config = dict(
    model='audio captioner',
    n_mels=64,
    hop_length=160,
    encoder_norm='batchnorm',
    encoder_widths=[384],
    decoder_norm='layernorm',
    decoder_mlp_ratio=4,
    decoder_fused_qkv=True,
    decoder_inner_norm=False,
    decoder_prefix_bidirectional=False,
    decoder_connector='mlp',
    decoder_tie_embeddings=True,
    orthogonalizer='newton_schulz_5',
    gradient_centralization=True,
)
Rows from block 9 of the text decoder of a small audio captioner, named by matrix and row number. Rows with one number belong to one neuron. Each number is 500 + 40 x the weight over its row's rms, rounded and kept within 0 to 999. All counts start at 0. Numbers have three digits each.
After each neuron's rows are labels from the 100 texts, of 14976, where the neuron reaches its highest value: "fires on" is the input token at the peak. Only what is clearly more common there than usual is listed. The data: struck, bounced, scraped and rolled objects made by modal synthesis.
# fc1: MLP up (decoder.blocks.9.mlp.fc1.weight, 1280x320), inputs 107-213
# fc2: MLP down (decoder.blocks.9.mlp.fc2.weight, 320x1280, transposed), outputs 107-213

fc1.355:534478497482465515478493473514511452499504534557424531418448544494433527514504519501418544522488520526499421425404487460508510454449511454489477494511531481475467482542497478488532455508514470514462502510466542497597495461447536495481439547448567453526507415459512536495536524576575610528531501544498529492497475574509487
fc2.355:570583499564449470590525541520578544480546524502537415568514481547503493516479511441489445520568508523454520540503425506488485476540488500527530409501514468516576424511541523556493500569480528540524451491509512472535522483472460488510564445516435516490433507523461463545413483467525509531558422487476469484538512464506479
fires on: "t"

fc1.49:464527536486474510489469471535440515546449472513541533512592523477459481481520510494533498471492493485443559580459427462468565454438483556455543507497516467494505514485491476504526522506543554488584516410578498476472536434478392539449553491558446519483552502483466442417505546508492593549521525478455537585541492519570449
fc2.49:553572562530521416534492489472505471473514491487507489510540516488508459517559511463503481517502549509497470435550506532553496503518437460524459467476507519500491465535513471512536473427506541505443496503523442479448449491574536505454422483521478528509527492480526528419456530448509434565510450464527475529574552554591420
fires on: "e"; "t"; "m"

fc1.620:520530511492471504500461547477442472440466432485507537482527521512419505494479427556513518492437466504488483525527457457542556438464555556477523520515484501460513498533487470575505473505523437519440533530508427573486574515511527480549432445449435506480498508533503518463563509442440522434480515449547497491402435512550501
fc2.620:544469463461550478542470497451499591528531577522480474492541478430510518481491583512376456512510526466524502431446486547575503511512492480506482526438488530502429551445521475479519557496498584504497471462480581463514518487502460454458492410521516571517557454451474453504463489495548477480501531522452453576508553512488476
fires on: " "

fc1.589:571511520521529465520459515544510514517463489491495455449500500531525497480476486532515460560531499499526453418512555493518478507554444530475467560522463505524514519511458513509384497475488478514528446526635464487463408473459526528495491391426578500623468482540520414466507577474460500473489553479517536474556501459463468
fc2.589:498476450439519475527551537488491488536472495498449472536493465484476566418465512514501504496482469494444436538445544450482524509585500547527480523542510523481511511513400419465488487467539483511498481527518474568502536535494464518522458499581498469445553543483566502562473504471514507549515500512436451523448549479445441
fires on: "p"; "t"

fc1.120:415568484449509497520488437491515496483474498442526475464556433554485485527454527506475575434499459528552475468495533493536536478517547552493435442519539481543540470494567480542459461506514521479511487536516497443481443524503496459469473512441386509506473604550605550454477493582431478530518497518501511460409508495467487
fc2.120:544473460513510429513536485543523495479468493558504532491480468523488454476469438434434434550536507467528543466513491530477523470501480508475579517461513507526452496498468492507453564525465476447451478499521518594496544464463524491470538451593591468511527414433520520529461421467586504476482498511512549502513470427569486
fires on: "e"; "l"

fc1.90:549521511481433455436443502505485484498412475494477553484515582538527473489526467506499489434476410513538443525500486449551533541530475514512406506488532447414495515476545523494516498441508497488521458517570454464491481491386424566473493563571484500477553529487439532473587553488469533523505536517546500565565481484401493
fc2.90:549424446487491517628474491507537492489581539496494532530530503580500480543483459421475558497486459485464530543545458503468489532477486451531468554455508492486489471576429499448500517489522521481530502557544530537469476395534447462506522447507518455463494477508502507531481420459497522492398449529553424468461525469479527
fires on: "t"; "m"

fc1.429:448517431457491514522466507546551455595575521479432524520566506531461437454498532486452483493468527459510486508501487506490517498472542525532504502543528494529563461443505431492477541498500490611506417447526438486470526423569435519523510537472530420534538522547459421456521515514529557556542453517403525534538481490509499
fc2.429:468541453472457517453522421486454454458562466553587493471498518549513485439502463488504521479469494521504504545458519424509556516471525484511472536452557517488431540491582521490487481504504473516504505450499447460514539579494479540527447481454449496418527501553528541522513479543526547465572525534459531451487507579515509
fires on: " "; "e"

fc1.624:532562520591537493514538533466540470509508502498492587502502477431512422495530557550532493517471461428427453493457500544496538489487500511467499575443493514455565519550517466531542524449497438459551512483489484502519413534546519555524539477560542512485501420466497499556580559588542527483447425484486480474403501439475521
fc2.624:570543467477542508538464464550516556566506552476456477505472478522525494540544491575449518493503448596569478544557517506508477484475538499481536496507494502512515440468549513461460550419564477472500498559529444441449564506540508458492508447469477436480537491536502524555477533478462486522530528545521538463529463474477484
fires on: ","

fc1.35:477513502509568443507516549399522525502501487490528560577564480509497485479537491466527573497511469470507550536506473458473552520432516470517494512522522536528524444457484455550583487510551499493477454473580478409521433506553433473511539553508538570596464568546462458566496462540507452480416488573489485452438519483439542
fc2.35:498540475525550463523529441587567456488504498529531515507507467527475469474517473491473538509537466500500521553427486481443535519502580473577441507537502517513520464446471549437484549426450440455529520529527421460519497516542517539427533482456480513499501501465507524526518614477515464489497473529500466482536437508498496
fires on: ","; "e"

fc1.18:537461492533424469495552421552390447478524523512481513471536488456542490534590491567521452549499430477477516521482440457511490508484448524557521597510518428476457523449454451470516505436482536430452472472494548541514549461479507538495484506495490486453497560504493428497476526578509527478462476364537527517461493460558527
fc2.18:451478458554560469501505547419567502504467500478478509502514479506475501490487477471564482440495484452545542446527552509494470520528548521430477481481464595512530427636502615529520548499506501572531534532472508486537500516517520471491504487522506548509511417536498494523541445424516437554544570619495490523549525533428489
fires on: "l"

fc1.291:473479447515507517470490460426529533490441554496559497607551512562523530490554456594506469512519525487466548550528584467516553508587472490505492489450483527619467459537520522464535526510478432466483516496552484573470397536546470432506487505536496561475531503502507508469565469458485493488406535542608450471503475475509530
fc2.291:563518541504453566465521499522455418412565514504514470497445531448466509548535553442452551502462529526509458519458443518478461536466447473510534558534499557482478515470477503520505541490514550563476455452450528505551477533465538538515480530493554442485529488522533495544468494548494498477578499539452532490524512460470522
fires on: " "; "<end>"

fc1.376:518467502417499492450459547515548498528513482495565522497529477461491458446560496487416509409467524467533532532455481518454482545527484512514478497445523496549499485470456537542484561523471546495497595537546546573539491506511576433523471506551502514514502463591514494435548510445526513523503449556468512536453509438556521
fc2.376:530487479461503483513497472490510481496467456466562505498512521454461507470543505531495516482425575519528547495461470529466501572461509596441463518495508488555499471415419493515467482469450531480552515488477451550504462529533505435527470488536576499515503523589462486525549522456518497527475431575524538476525505475506553
fires on: "e"

fc1.94:528488518568518449465436476538501554517505514472463507469570516537531479484534423399516513518453484427500481515492480489428486537529527491506447438547495462476477534508518473456554511492532514422511499513557525458509518483569479486533507511566484504503472526518537561554534557377495527524480409471459481491424525532459499
fc2.94:443536491492477472486597460462532483468570466520500488536511473415393483497488476532515502533517484495463589520523504473514438509461616457472529436558503515446493457485472489489537496499456470431523490561531484541461538548500450531491491512544500505523487464536475478509574519479536492504440574446533536509540520503456474
fires on: ","; "n"; "d"

fc1.557:525510434506489533535440552466499434501512488491539516450520481535491432496549516433524529562524429512469490605497470488438494469475507492562521510516476494516520483480476518514482535482431480580543573570468457542471513513501532513493457520529505545485474508497496529500551388507501527516543487582500505485500462469476390
fc2.557:578466549464513439455484433480460540500511567516506436482522521477483532457556468539536495561409523486506505453499536544508487534480498455417529519510496508494525481553573482480495466488582528470497438534442512523498500556513510491542476467396509459554548497514497447439449533500487499529484532487468535484526489460545522
fires on: "l"; " "

fc1.356:399585536562510516474552490526501466532454565583498571534489513526469498469477431503445521501484417442528506531494503544422499563497526495559508435501470478473505499508399487499445488481471473504526486542539430563536507537522518499549500554455464514522507498507507427435513515434497471466498580476518506480459541490546548
fc2.356:598473470472548480493452442559492553497503505417478468528494517536555437494501487440514549518550461540520547438493544503555360466513465510537449508469442507572391497469496506493483506460506545571535515478466558541487499444416519472493476529452592516457527457522464501553493545529438527533548476452497443489460501506520488
fires on: "e"; "t"

fc1.735:586487463505452483495476511495523489478514465502473563448529530535507464532455540489475518471577438525493467482541596531495460479431541539507461501498487512483516478505487507493471488452553529456460411534551452456495508606481477527528529479509483486513487526459491485485562553568545511568516477419537444508468502548475460
fc2.735:499528499527500511465491498487425580525508485488523477535493495481516465510551503453460502520464523431527498527484469488453515440440485470491554561553489468439602527575525532544518567496499589474491550528511505511538450526562614496495479556436493523497510522469514529482416468521515478534473521551504477525498489463447499
fires on: "a"

fc1.731:468538536544548542520447553510594553505474485520467449516524502588480429657419445464590515510542536493476461511507462537573541533527490471502456500504546518542481471490574475515554490494534491518488510512520568486456501494502506570502431442502421435480497485451462420569445494486457580504532532504543496499528463455462506
fc2.731:510458499485447465535545421518386492478471552490582517521435472475554611473540544528409504494481476498577562495516522474403490471448529536545493558477446475477484552558414477482435426466511476465489514542491523531484455545527515414486490615515555559512525461510500547484517499499533458546453488518492458472463533513516505
fires on: "a"; "e"; "<end>"

fc1.392:514455505452453525512500481424493519546437494525445481485520535513441469452466463527490479519458457505484525494508531500512449498517562508554479576525475455480542453544444470484551455501581549472493438498493507539554465440543509480584576520531437582484512484440516534492522500460514520498532500465571521457446471453559523
fc2.392:455464481522569451505515482494498503515513510513557525534461524523514528520517514483467491544564490487490512490497480525509546531476481460424525481463489555481568543460546488551538522496444453519481545454577444501478486564480455542476492547487522518444550508547538494509536530504427514507438518541447535592530433502475461
fires on: " "

fc1.528:507524506561502436494548522550453527522519483476542556566514460584510543567580522509466551508501556475503469522483528540497495509541542548484526492514487511521489507440566477443556586458499473527552447464471511484541595496485500468455507411460473513508514532463479475465541488506487490556380521546515507593473430429491514
fc2.528:488457465505474445525498526512583445518457442525489448429488496442509492468481494426492467480465423515495546372514558491443453539474572501554502484429506510475531534514496507539499511514526484480478454558493544485507436470481467480516544480514547517484505531510478472516476517500531510523492496418518473496579511499489498
fires on: ","; "e"; "t"

fc1.220:454481432544464520484523498504523527573546540499493471525489456479526560503521577502500480442464544445525499516474425498544514497473504474513448482456541544506488572440503533516484497441425466453566496478499468470506522391473507487522556448521513519498519554581495446475480456497484481463532502495484470556426538424528525
fc2.220:520494494457485515491523514498358531513425445498485555487531551506525459503509391504462502489441513487490515488484513517463551514497474563523511538465448493446516424510457535497503498525549533514477545548559475514529497560530527524533500523431502432451521505438551536580545494486458492470513416500497581469550507525455472
fires on: "a"

fc1.164:489494473492505517458513501480579565482472433534531479585586521589528467487556477513497517447562484523476467504493485444509532512505490548477491486504474450524500498483489435505460482449523401459475526449541462445499571478535412520458411499466548435528466497475557486464581611450529530521453546501516509549530459496532489
fc2.164:451508516491516533509510506530444416500521601473522563467445478449449463484421534529511518470478453512553515477542530585490513477512488408531498498499491445465504469516481485436553512598474615498547427511418504567526475542479528499561534481514421601493532450446509472515462409525457469559551443482527474424465551488508520
fires on: " "; "a"; "<end>"

fc1.602:550560476471463505516484463577497510486447455491473574488512526438538546436496498545564479483514453499537504486455510528469454510510467533486555532492556515478485434529499474472432482477445433535477463454551522463541567489463476483472548468513464482512590529505558528475433504557537470533479462495531531561475490454505442
fc2.602:526471515500389504490553496459470445482507490498500468507521508455490508536532490489472480533472558523506489533548511432469521518474484477500545499457484526508498532505503484515515514469495513466516514561490434511472450548474530484556458472596531517513458555544475542509490408431471549491578513553490488486479469518507470
fires on: "l"

fc1.215:455492477407415513472444464535525502484485442544549486479447498471535514530536527507482470489566502527563497491437513562512499529476493565459426419511571477513450509564544457602499530472503478461574469506540501564515493503512485455515515535486473566387530450520490515482517489516521491502546558450496455494497571506533504
fc2.215:560492507580553528468534478502512512487498553442473520534570512531503512503531517489527522549476507436428518539585477435488482443491491476512524507515433562458520485464452529424499489540471483473469520513489506468461469512518505485556471530507485423594486521501479529504495515493501510515420436527481514504529431503509451
fires on: " "

fc1.344:474504433524497420444505506522478520515561467482488553555498556500505476548517509490539493463471533455498479562553580509526509485563530512535489522485502530528518470529569513498529537494552545496482447474476465585521443498521558492411507535555494539504468438472446556514440491474545510473483587477482537522486544476496484
fc2.344:457469512404479542503496509451575423516452520515476497484516448481540511468516524504445466522564477508480531527465441480555571498500478431422556542463532484460551545541464516503453479483406501456543560527547548486550534461494489493550431467459414449481495549478520499516540487571483479495440518482536470495476514520534486
fires on: "p"; "i"

fc1.324:497501578565545498469438521518503406553540522410502565463551551520497486527498505466546442540487532504548592464463431441494463468474516528497442472440505556491522459469564494477520493510487538520539490499424464517507552498505475528503481508514498505420448539542561568395521465547494520516465503530570494453496473431523538
fc2.324:510488462466473536519483486493491499424483471477572478507495471508524492483514449525496494456439486461524460519575537513495516487483467553427494514479520434522505525555352454490471522484535516500427573486647570510477505500523455478511542443442448567541548439425454493542518547474508523488508548477451535523518555563534467
fires on: "p"; "m"; "l"